Weights of a small multi-label image tagger: layers 10.
Rows from block 2 of a small multi-label image tagger, named by matrix and row number. Rows with one number belong to one neuron. Each number is 500 + 40 x the weight over its row's rms, rounded and kept within 0 to 999. All counts start at 0. Numbers have three digits each.
After each neuron's rows are labels from the 100 images, of 14848, where the neuron reaches its largest size: "top examples" is what is common among them. Only what is clearly more common there than usual is listed. The data: abstract colour fields from 500 small random pattern networks. In brackets: how many of the 100, against the usual share in percent.
# u: gMLP up (value half) (model.blocks.2.mixer.u.weight, 768x384), inputs 0-38
# v: gMLP up (gate half) (model.blocks.2.mixer.v.weight, 768x384), inputs 0-38
# out: gMLP down (model.blocks.2.mixer.out.weight, 384x768, transposed), outputs 0-38

u.35:532466498502447501507444486550521441539467522479485440464564488520465487478538546466495548504545465430461480504568470
v.35:536546592467467447523492531516535376518464498549540458484493497511516451531483470517534510560434448547452506424464498
out.35:502494553498454456475463475389423544609545488532474527503522455480500513572506510514508450488428554492530497474456509
top examples: dark (57 vs 7.3); smooth (34 vs 10.9)

u.335:540482492479521498496521506543572440510425532497450470451547498501528524480452467511526542478467431480436493481485453
v.335:571524534411464510517524480525515499486484546430545492519486427478573521520506477425505478531541450528567536435494523
out.335:461567473509547503412485506515499455574529492481512457568573493455548441513556534516561570478479570484504445524535480
top examples: fine detail (37 vs 16)

u.390:615491558517486501466506500544618412465414509475464531443513506478612562460488476445486507483469500470504533488570477
v.390:626489517444463507535460511526507332524535475525554561469548508457543509548550448460546449494528480448527535471478475
out.390:482461448481461545547473478500516517504539495520392568524466520419520562533462546493500546427518551421488490436424542
top examples: smooth (27 vs 10.9)

u.563:596497520498528539445519517478505415490514525508518509432530456516564533514500492491446539489469528567488469554445564
v.563:572488499453515506546467468554474440492562524491452513490547460527453544513439454525482546471513536500438511511465523
out.563:536505516554593454425500539572527492513437436528508495525470489541435455470483450434532481525478570416531495540536469
top examples: smooth (34 vs 10.9)

u.456:453530587505516516523500561564544546519484483514518460490499530544605515445468453461448443518455538465453478522463501
v.456:579582486552475473525509461499490481520479526440543450466469540555497530508509534544447513474519437479527534513528482
out.456:461518521488530489492426448511472569507536581450459494484576528430466470469507512480500482480519582456510486493562477
top examples: dark (26 vs 7.3)

u.28:508490549520505475541558479492544465531492499455436442456519496552557478479526498511449478498499459564421529495604478
v.28:546471508573461466608486448505488486499459480537577470419496501563510474540521540455491451515509418522418477469467532
out.28:564544487475562423547485536532483518480536535457526466482460498557428533532478442424496510540453506538505448499507460
top examples: dark (60 vs 7.3); mostly green (54 vs 13.6)

u.754:515524514495444476521519564510573442540498482505480507543539473513479575454504517466457520440489467445452495490569446
v.754:551498531468430500440549509552545451551439489454477515504526529483548474570557489482510515477488557436478458437511480
out.754:448447529500552482507558514448491548532533454505446542534466488472524452482538370486498447511466625532549464513462507
top examples: bright (65 vs 7.2)

u.581:574512589484479477427541516525560424529477485447532494438525441524499461526485461471439474466494473483429503491482441
v.581:582460568478484477537461485537488454614481515523505498455503495526497498467519573429500438450513482518479504475504499
out.581:554496468526502514479493500477467485450456503478548495469494451532510502489467400473483435550441469549526500540485518
top examples: smooth (49 vs 10.9); dark (46 vs 7.3); mostly blue (46 vs 13.6)

u.102:574539550503531505470496491497557490431515483508451459440520456463480526491526510512484473471531478560495537563563538
v.102:432474416507513495488458467467511465503535495456464488510581573510486605476554573533455573475509474510414508498495518
out.102:443463487438521432517461418506474420517585541479446503531554531454492500458487523495513453608465485454530480474512417
top examples: fine detail (41 vs 16)

u.247:543576523500498477514505547504536569458416476379486487552448496518459445578544538535522479446496501465508446524501468
v.247:528471558383469399462489477559462340557496523552537476472555512488532462490436470427535555523499533541508508467445484
out.247:484492557459537422482534480513502442593504459617567469449496549576506442423519559502533459464454438410467587434540516
top examples: smooth (58 vs 10.9)

u.459:471552522471530503530561509539568517479523496473485472497484515512508463516518434527538494534479496471496474463544512
v.459:618507477505517418536468534467527432526511502531505507439521529473599537453485497422466581442507491535476500560516508
out.459:554488493487474527512521509488531476575495502517460508521581530498505530509493503527545535485531422550551514500503520
top examples: bright (57 vs 7.2)

u.24:486552546482542478551493576544512450461501488464486472507497559453480530548424491474558528510543482500503439482563492
v.24:499559476462447525547444523525511521570519507497479547569568490474604482488513400457532585528437526553456468486558485
out.24:467544474518529572507465466423444619483580505495500509497440556510493558553531501509468561426517505446557523499517531
top examples: mostly red (39 vs 11.5)

u.363:476503461524506506521462533521471560514399525454428467499489522449485560551491529528467502421500526489519468520602457
v.363:456502416553521518580483540474513556469511493467462444486455557506533544466529472447437503478510493465475488551535481
out.363:516486538524532492475482479444567465433532529445479448460510486493567521468499474529468480484559502505500471433497407
top examples: dark (64 vs 7.3); mostly green (50 vs 13.6)

u.191:576533526535578506550467557517567478479506437521445545485507520572515517495537494427472487499472512530504442514581452
v.191:526568524610489468534541546491519508512437488521465556489445495435538571484525498496517529521465513436521495486463562
out.191:504534465492429508439548445528488488494460523484520479464448455424532437571511551453526487561572510598552516398471500
top examples: bright (83 vs 7.2)

u.437:543526574508559454526501500535618461476463464499512509449524479528567534524532536510488484509479463440459501489580429
v.437:495527547470489493531495479499456438527468500498480523509535472470483457525588556461480491517583510519455543467537513
out.437:487522463488523549481441496441498555579549492465568513508441520498518466526537470496466581503524496470482467487476485
top examples: bright (25 vs 7.2)

u.385:506500460517510538439550518523531465475455589511560489462514534522487453463545533619508402532482486469565434502590473
v.385:555500519563463475469389553459510507492432435470450490475481476444498525462513554488507561472445566468470500484529510
out.385:529466432592449444438441483472485483551459591447459484557485426447482445523566514511533562568438525550577483491454478
top examples: mostly red (78 vs 11.5)

u.158:543463572455495425515517580518552418526501518521490488471527501551497473553480478480455461526480572491439482488446432
v.158:509515556506555500490535543491576538493466471497449515480510442504564450456559489427508528523516508491400480504473491
out.158:518546463503481520448525473447526571482487450446409440467494459479497450472501473547494474430521537551494505523472504
top examples: mostly blue (55 vs 13.6)

u.681:527496511489521518437519526495525485485502484516470493487530490432492532498436420549462488440526546378489518487470427
v.681:514508495442487408494465416520571525523455498513493471521536544481517601417486573500499397517517404510473531528530541
out.681:458460455534507475516456491605479499481365533492534494470520596460526481513517467509538534532474433493489505499534489
top examples: fine detail (87 vs 16)

u.502:503539462524459505503507548498509519485385501450490516518440444499488442519477522618444504469453453520500455474576371
v.502:509457485537472545530483479574468499451499518551496462485552483515481522468563459463444538433438541578465508567562506
out.502:436553512477599551517477475509496481438575455454510468478473543509461441440539452500499499486532496541492485513504502
top examples: bright (61 vs 7.2)

u.593:554526566514562453445465493602537404434487521503491483491547569483489580491471517461469427495495577461460420523555566
v.593:543557511415540481533518577544551486514488436515527505512484555547496490495534515448537423510502578493541431521535495
out.593:501468448567490530505540510510436519509533496480532496517451480516442489504517444541535593504515537469506540511433507
top examples: mostly blue (50 vs 13.6)

u.324:539561574431481482458461486477573484469454474501516500479498508511528512498497503459501478462489563547510417496593476
v.324:525501540541513507534473414548558449473449527548472535380489539408563503481479550426477441420541529512471483478552448
out.324:551572461531490503502453450437508492543549480479465539526513543532527477518517510547491543460557480523519508483449543
top examples: smooth (52 vs 10.9); mostly blue (46 vs 13.6)

u.627:549521527508529584535499503456529493545574461481519467443501450490517486476616504428487540484519545570525420509511508
v.627:496493536466487436485536540513511442419492423561522459492494459486612532472515465438487517509438423472565534436452478
out.627:465465485499524474460528443487503448471538459439451579475520499409520473493568504576555452454495473488481539456494448
top examples: mostly red (95 vs 11.5)

u.446:590535564523539466440554550508558501529446525454471469521490496519518527536553547548483479480509387522559519515470429
v.446:568495578537529493496480558456555481509463433478454530482546503485561527511589451458472519500536517404528467547464476
out.446:516530447503475587490491483441460492589499553504477491518567528505499513462495389494545521526502600440498506415520504
top examples: fine detail (35 vs 16)

u.152:563521552484529489476553534481556452436412488505537511455549523452446468514453418537498453589448549460498495516511410
v.152:480483518519475518466499535444480459480508489519429429482574414421532538499498569527551487511467477455497536466432467
out.152:488501452518567546501544509546464475569552509447449484428550475534489527417527579496400521441559507550516442525496481
top examples: mostly red (44 vs 11.5)

u.717:579491526486491443483527495540511509542447507528538514532573443506547552433426468504509496463510460474473544522544546
v.717:457587513434537527474594497539498560530468551472494539516478488455537421551529456474558506492522610550573472477531502
out.717:487499485507428491490499544433474544561609473470494479556510494480475608501475527515410472484478489565523487498471534
top examples: fine detail (47 vs 16)

u.596:533427523464528491435539512530511469518439531468502476486463481510494582519481520510422520480462419500521475522494424
v.596:528533487464496503500508477499506491457484508463549482445540515453492494455608585507482493462450469415445539503531510
out.596:509496551452438495392503552466471433515556576513518513523493506424534543562534440521514460485491616538530455517427612
top examples: bright (42 vs 7.2)

u.499:562520496569491437562456507543559505473464524423514540514451524442532543499516544452512471529445453469479483505598510
v.499:457515519497536437499476469532575516499423439472498523529474488440527476515509477496459458533482505515491483541559546
out.499:561492510479554582465482524519490466561509567481500555537510474531511508522374458623501573543566624470542450504497523
top examples: mostly blue (72 vs 13.6); bright (29 vs 7.2)

u.613:491493507543533491489484544502503480444488528396487511480545518507485566559537585494420400536518456558526480521477434
v.613:476460481497471476466556475436508490486429473531497484456609530498504521487439545592511470480492447367437576455504515
out.613:561452480565496533433492576479489498473446567516482496446467512556430464500541447464513472513546529541512527492477470
top examples: mostly red (31 vs 11.5)

u.43:561474568520521495537519497447569495470459516487463528480543503473567473532557503529453535532521458399449447501498452
v.43:601460560459500468532502514593568445430445475485529504460506537496533435466547588400479518473553541446443551494484503
out.43:464531511461516553428548498519460463437490540485438419439467441490438506509544480579509491433533451451597486521516476
top examples: mostly blue (31 vs 13.6)

u.436:554542558439498520460522512474525417500510513505486495505504490528499454492542442478562557590513514517512518471476431
v.436:515575495511484509490536454497503560411384460461468522503566478473488449556550475565537492434471504516519529435506473
out.436:502512511467483462473451505468532564521577502490473480570479444501562488511497444511500570518485402552477495456492548
top examples: bright (67 vs 7.2); smooth (45 vs 10.9); mostly green (38 vs 13.6)

u.3:596493535421510528527502537532548473506566448496415512467531552502527559467478477513516457504547437548518509522579524
v.3:519551466483539537454567566594521478483460565416482543533512580425504512542536466551429495444581572449416473548487557
out.3:518499462514456495497563462527501465503424520495562528506488572495550503525552501479531457469510569494518557447556462
top examples: fine detail (41 vs 16)

u.186:532538522568480509551493511553524431523455525495465480429535444515545583460542522464485492464530467437465459504592499
v.186:572472472526421462503515513585490506444496570463504545468482551531519520476531457454447458599523482512502416546477466
out.186:461440532512556497512469553555478506552521558505604490552404538493512494489553571485485512532486489516479442488457500
top examples: mostly red (33 vs 11.5)

u.527:481477622478522531467486508576549521516498415488496523525528484542509464469510454476494515492519528531465462472505508
v.527:508520554479463441509536438482536534526432533494513518507480534562581460524485482437540416519471370575562510469504508
out.527:506524488473495492505501425451476492439462471588518533538496521583546475506440556511457511482449495517443555473541483
top examples: fine detail (52 vs 16); smooth (31 vs 10.9)

u.258:560481506502514438506484542495533448528461492521545512469501484538505485449482511526502412631410539473518469534622507
v.258:509608560430552494486528510534516543482530477496538512537485538527542462521524509467525497467522560500563508523509494
out.258:482481532529434408556452518448471483489431532560481462599511488477516555538478502512507450582438451469532521502489545
top examples: fine detail (55 vs 16)

u.660:560556604441574529514568505504541484537552427479506517468529496521537463466477474505473527452480492520537516559525461
v.660:545468552388534519520508434556517428508497484532573551442472567514608467444541431390462441510534465577506475535467560
out.660:534493439490516527519494477544556437489528505491493528473573544511407555456486536568503578512505500580452509515552523
top examples: smooth (68 vs 10.9); mostly blue (60 vs 13.6)

u.309:518510582483542522476463533532503426445429503517417442519580450488564533484552406473529516534505474552486396539539521
v.309:593471481523482499589527530586459485516510527537492510431450460508546489482505506472507499548521429500525475522478480
out.309:429508478565543546568518442544457573515504461506560515550425561498446469479588538475529460420567513506483562487536525
top examples: mostly red (47 vs 11.5)

u.719:487491531513502482509516546573544461496431572520532459471443528553530457457484522488531471519494454502522498538588423
v.719:582473496505466482501539529526475519457453462490505469486527505464571517484559548493515494452447427533500504427515497
out.719:505520478517508530434484453473439522569532555470483496571552480521473537450555514518500510438522529463553492526501557
top examples: mostly red (72 vs 11.5); bright (38 vs 7.2); smooth (28 vs 10.9)

u.582:543481479542553507499488465489517453494407563496506515475488546469478592532544545548480477515494479517487429528527526
v.582:455449499533485433481537528481457440439472456539463436535508469417573564514486434448472584463443500449530530463480478
out.582:497438502481487505387563432464521462510526493488507528520539526491513524556513505530501514557518477484490513415523521
top examples: mostly red (48 vs 11.5)

u.736:454562508560515505458503474554524548522401563493518489508442486460501485538496533515563434481521412559585472491565467
v.736:474557484523531471495470433513610511568501483449453563520490530488493550511459484506464496496508432456465506541444552
out.736:562581502487523500525483499471532488578460519472534530501475587487468547470411515539501470507517571573511479554569505
top examples: fine detail (37 vs 16)

u.279:549494631528513500476513510522558426536458494525544472495529458478549554428479559530490553560519457492505445480527450
v.279:504522577562518489543433526525559451448463467516517537493559513475511615480496465394472485527504492485496444574540494
out.279:441516499484520582549502523478501572475510509493525482566450567492468495511509479533452475452568489455516464542489557
top examples: fine detail (76 vs 16)

u.746:497572505461490541459504479509507484514473538550463482492545489455517515461488474459581469524543481446493500523521486
v.746:456535543563400489424514429527499518496380517469443476429497495480556518492550495465478467428543501533559549555540512
out.746:545490518448545491534525500545502523488509457492484552504575528435473522463491498489553547450524554364503496456562559
top examples: dark (80 vs 7.3); mostly blue (51 vs 13.6)

u.526:541509515533581507439477465488547469536492555493511496490530537592488473451557525518491515550514450549516521501565532
v.526:639504516452504524413524463579520397450443544514523541511549556505525495490524460518487491503518453507544513481486523
out.526:532454529569514482506482463517529489493539515528550524523456499402514452502554533530518506495501572453489519445468431
top examples: smooth (36 vs 10.9)

u.492:563560626463549534496465513524534472493532478473521463465471477464561483491533496453532539551491540452439434470527479
v.492:527559561504470507467429512478519491472574436483475480480532522487516536451603532447461539493561484526423462487528508
out.492:454536495506512459458537501468498558547524471495356520518579493597490513475459470566565434544489629377490453521515529
top examples: fine detail (40 vs 16)

u.417:612446516577453440470531509474558492535496491499530541502594477512508574468487542529524503471443467560517468468502510
v.417:535446466487464482517565487469475458507487464501486491439592522501553552507468516573476430483482513552438523525538555
out.417:460541532502544461478436538557507501539489483505506537477526555630519425516494490448442463493536542468492511618504494
top examples: bright (36 vs 7.2); mostly red (31 vs 11.5)

u.25:510514476488534526450523504509488522488492514419511501502518452454464417586496492526521557429451497526538459455453469
v.25:535522482480454523469490517440518511568541527522524487478459507409485484506568601527508534524586505526491541470518539
out.25:545467474505460509529484441468507489489452529528472493527492475489503544529471540545591435447516659386540564493432484
top examples: mostly red (32 vs 11.5)

u.0:458472492482492492489446538607479457537468551490475486542474471464565515493542505514527517523480444592475422519518435
v.0:487483506450518490448568495478535491447450453501545504423488535449552497487475495446424486456452578431461540504449456
out.0:512528514525494418466517469493458480486544480568496455486441480570566547434489556580469394476490391513464629524488503
top examples: smooth (31 vs 10.9)

u.240:514489501420541536492533529534501439473469456491502469468478488447532515485412475517511485470468505562471498529541492
v.240:539592507476438494534442442512558519519515529528593500490495465525558486471531539473499526534493481513451434478492461
out.240:453438446464396468468495463462447451501542528550472488495472445511453509524483523493506492468507487523404547474458517
top examples: fine detail (80 vs 16)

u.435:503574588464529529532490473511564484547485534454529511476540472524590488470512482494436534542460558514487467555492451
v.435:514506589448510482464488493478547535563533444520520492540560446519530467443418461488504519477524573564478508542476504
out.435:494520504531438523533546509522510539490460482476487486498472530448526500499407501537508571371457534501453593537542471
top examples: fine detail (83 vs 16)

u.466:517487476483487433498549561586553479480451545541497502454507487501524507419509423530482445521487449492499545471565494
v.466:495470497538471410485540507471476466448490506540487459514521452446502557448495510557507485497458392483436564431511485
out.466:458555532483513510442523419561515551536431539464548502456544511550509519486479517472483552478500465437598564565519520
top examples: bright (57 vs 7.2); mostly red (54 vs 11.5)

u.676:579434524449552499516447525539494462528562470505538436474531489521514556478443441512516513484485491499506471526410480
v.676:510461527461422468479516431594514442465501461503450479472596486465525522480435498409523440517468458471437536490493523
out.676:499543493536452420469492509528471484474408493480524486509473518465468556490496458493510426523488423511492486547558514
top examples: fine detail (60 vs 16)

u.546:517504543577552506509484502513517496486495512473481514480499511539527473576458485500501607493459505549502449528437408
v.546:457502501437474519582534515500561494519480497550626525459478549581562443531463465472451432537522514515468500472518534
out.546:522438531533495539588479462455490516462502471511533468490533520496546561515516413439475466491526521504467476563389502
top examples: mostly blue (84 vs 13.6); smooth (35 vs 10.9)

u.462:478545553529485527473523535540563524508443439457495516488467505532608445504572488476511493591476465472504525515571435
v.462:494498509458479501499502493482537466618529506533521495541499469508532483452476526486528463528548498421494495498407586
out.462:481486505530511389526540524526477532425492514515484465475518543508466489469488490446493412524486509453568510542524531
top examples: fine detail (62 vs 16)

u.463:489487505518541426452456525490492473463434516472548464489520471503559536478573462443422512527456493505470488527526507
v.463:523520577441482452554513495540490494560537501472541474515471460572560428458474472406569477560474464583592502485458443
out.463:538537508475529504522557554566505518392496458493529520530483540483450495496419478494524460456517557510507489509494491
top examples: smooth (59 vs 10.9); mostly green (49 vs 13.6)

u.245:497446532428549515470544503541528427548508502578520539440510532582543435442431482496517477579547461548471474548459495
v.245:542595580470536506546515506506544451528549511500544533521488579475573484538500503454503461487526542522486454450463520
out.245:547486453568550500527515507425504534415522520496486489498533575498529499508564544563448501473491447495490559566517431
top examples: mostly blue (93 vs 13.6); smooth (77 vs 10.9)

u.701:476503544526528526496480456489500432555525546520463491466498515529501493469592488505486529511531466539467492563558411
v.701:447511428546430460459476458439479509565459558527563531419459510473566528548541541499507469516495488532443560461506496
out.701:517495470488519527517511511514484543438515497450473502482497552461500501512571466534446558461489504515501492508477471
top examples: dark (43 vs 7.3)

u.199:557519466530482492453513561494505517510449563473466454458495487494555562501557513565479474490507426470507434496613385
v.199:543462482487448449463488498505486488509424492481534476455510471532530441515553448546478423547486443517443526453481401
out.199:457514517474515489470499482522483457544547502490572466425485511523466475459456542566514475497529552529506511480487540
top examples: bright (58 vs 7.2)

u.691:525514522506502492458475478514521547474364471444455482464505532565518540529580542443409529431532469546515530553614539
v.691:506539531493473471526542466510521401498436549467461509482565485496524384499477530448531468542492380575500519403483509
out.691:503496526430486467464563522473517464473538471492479488523511491470499451510442478521509495503520576526541501491500448
top examples: smooth (43 vs 10.9); dark (35 vs 7.3)

u.650:512501464533542500485473591464491522466438587487464511494447548466504551572479490551473483447515530413496474525542466
v.650:506496521418492515548523522477513446474531448539510496482539456478511523492556469535483497494467527520448473492398562
out.650:492426480479495437552529470522494443519518590540484525525502614529519485468473515583471400490510474548466576524487514
top examples: fine detail (67 vs 16)

u.386:542553526514526485465426502512514482442459490472445506497540505514561586561493509442489452541440396578554394514558466
v.386:489539456485479588520523486509489517490500523465472505480551484533433481473498473546473481454506521489430524574567583
out.386:459482447468500543452529466499464498568533566518499466458501530533443513475519475481457485472549598534465520531490561
top examples: bright (64 vs 7.2)

u.431:514494566529593512468493599494482515509567494529498437516522450463502559492502440459463554512542561409520501507499431
v.431:404471519490533547490509494571482450373477503491527475504519498484453556499543538493438513505490445495466547485520504
out.431:490467542514457474511514465484515414518442534513497524489453487446570553467451521486524517404500524514492532482466434
top examples: mostly red (43 vs 11.5)

u.352:529504559536539412522541541481590516473414516483526491494499465478510482495546491467514477548504485449395491495533435
v.352:562492569485557517503490539602528468470518527436536511439509503409571522498520446437493474487521604456553434496491469
out.352:442476529518522595450501496494509510563517504494469509518465467561409435537588454482509503487495524503535511566463500
top examples: fine detail (37 vs 16)

u.402:514508502489548515491516477556550511490523470502508482453469523562496518475552544465466513461510514491442478514539538
v.402:511469566408516510439484499448533463526508448503493526469530456441533494524532549410494517509527527545432500450450453
out.402:557509510514414407520521462447480462453485504565521485468507462523461489511450427449504473531470527528520512518489500
top examples: mostly blue (100 vs 13.6)

u.96:576543484526539461486502521542509480459437471458452507451525461440506563514527518459503426458509500557556475508589528
v.96:537464530470458435530553507515527439527470496547505459412469461545520512453487532560490411493459458505476542450487499
out.96:471489491503512520481502486499477454497480497428509532557598522502435438560542529559517535495554457441452531458471554
top examples: mostly red (42 vs 11.5)

u.131:527501553467497501494519481529541451476467464514419552498565489492549584473494530452441428537538489496447522528547513
v.131:478524488523494493498503435517508551600521485506522473442444519581500547409466513480475487479525412531461567555474490
out.131:471481486515488395538419431444492529477516474528498533512517520592504523508431516496451486545481537476367535520471476
top examples: dark (39 vs 7.3); smooth (35 vs 10.9)

u.531:561528540490536503515544543563538479544438483491477473462558529575553471484533500535490466461458528603504451521549442
v.531:508457477462414474456518553475484443465499423500492457490518450463570517432525503529546479511437457428498501432505492
out.531:471514493486501480477519415505493443474446543487479526460468585463528502479497482467480519509531406530514570457524585
top examples: mostly red (74 vs 11.5)

u.301:533437550475508499506506532534506431489448468510487546423540524463548505518519490503428500521494525523542458471542458
v.301:485520518497414479480503553514522465562510474501476488498471478472553455524542443515488523577465499523531447475499494
out.301:488543515499452538501546474497526461520502465431542494417481448459497421480550518535480537490514498477510578481584465
top examples: mostly red (68 vs 11.5)

u.688:502537563482506500494502527470502449455456503536498457505481446550529473465520449492468491549461442534476537517585440
v.688:511551470472515537518509556494549533478565432473455494536546450490559502443484477504534554474487512477457470491433451
out.688:481494517517525513551470509496481481496492512503465479556565510543532481520441496516463539430486540586501510486484531
top examples: fine detail (69 vs 16); mostly red (30 vs 11.5)

u.555:504547536477504483505546529468583505479540493472550529513477478498594509491478562504453487456436537455437474520546462
v.555:500519536513522475562528520498510517513533481446530521490489567420472476507489541496459507478481522504528481465495453
out.555:497444463507505559512504477481487454524601574523474507461566544429541536516426453535486587517498569476535529421513585
top examples: fine detail (46 vs 16)

u.238:543529548465529524532529539500499408441449500504538499444522575515524530586468501507464504479482468550473470555502467
v.238:520508471594499510526543527478494524439450516514505504435502491496563487477593412436466524451454532515491521509607456
out.238:485524485519511504448568486472472445588522546445500522547499551484467463476423495550475480475575502545489483526423640
top examples: bright (45 vs 7.2); mostly red (31 vs 11.5)

u.217:476474458503511427514450504445536493477475522509564465435475487495591542487516456474356508526478500526383500620533468
v.217:528490480433470525522586506498545476489510517465461484555529463566442450531538471585529484543477486502471495456447540
out.217:570509520527520451509497529488506449505479504506489516490456503508497453499462492432489498542540460538564532505455511
top examples: fine detail (80 vs 16)

u.20:521497509451553508521519536490511512450533510445557462481464538445524495519425582513503473506513412526553496462483422
v.20:554475511433471490540495467517431477548512469500559440468477457567490426535480586519591535496458530525487495414516510
out.20:484451501489450453489467492564469373543488466473503485478535450504429427498538523512511495489457479450475531468490559
top examples: smooth (30 vs 10.9)

u.62:526568479573486556539495489525526534579463586490481512524475487467538544465592419459494570484560589435544497551573500
v.62:495479519515440444476462506444474514488476521532523434407462425473534522531517525463481522523440421431508571453502504
out.62:499517492488475550496555449436525541518462484490523554465457538495540479504503493499531503547485487480484509470506440
top examples: mostly red (45 vs 11.5); mostly green (35 vs 13.6)

u.13:529531580461495450531541541587559486483479428500454470471531463513570458474497439491465556438507478462490531484453460
v.13:588560519503461530563524423505452424491510483475441509501549492550511529572552437418485523451503527573503434500488510
out.13:562500477506470514501478516514481533475492581484493453478509451525503445510604461533506552553502482532540501523504488
top examples: mostly red (30 vs 11.5)

u.65:526463527455537536520476564553553474478453453549552577517513523533494551495422507571486485570485453484494500520573519
v.65:574522573529506487503444493473528505564541503563505485501476434529542503492502470468550584494462580542521505499433472
out.65:479486502551505468435472527524505541511529486469389516524510454429470620490504578462520481476482514452496487481449566
top examples: smooth (56 vs 10.9); mostly green (48 vs 13.6)

u.271:559438603485498404483483518518541494546463489529409467481536515461517550477516513504478525491501458474462452462489441
v.271:521467579424483496557524421526521418514505577536512491471504494494561457501484501478526525423505460446452567457441471
out.271:565497519535459472532434442478442515556484520528497529541542479470536535557460557511489537469453571475488528503410495
top examples: smooth (37 vs 10.9); mostly green (32 vs 13.6)

u.283:449491497552536495564487507537468435525470519508503481489454500445458502483476551499512494508527510570510444492526476
v.283:502493533514423433463490523500487490467411460531563459448460488506536495490554581486518470525426451479531539462517466
out.283:388493526472465463535560482467506474510534457447524530496504533481502502484518506534516422564472449520536526426472487
top examples: mostly red (82 vs 11.5)

u.63:543533525521545492507503511608559438475457496420540526483456573535501493464542512473467469552490429467513485540518461
v.63:507468459552515480452517522564537455473488446528504541529403481508503500468493455477532539540444480523513508482543492
out.63:437518464496484590509528509469472518499487523458475518557512525448524558487508526531465599467580428468525429521476474
top examples: bright (35 vs 7.2)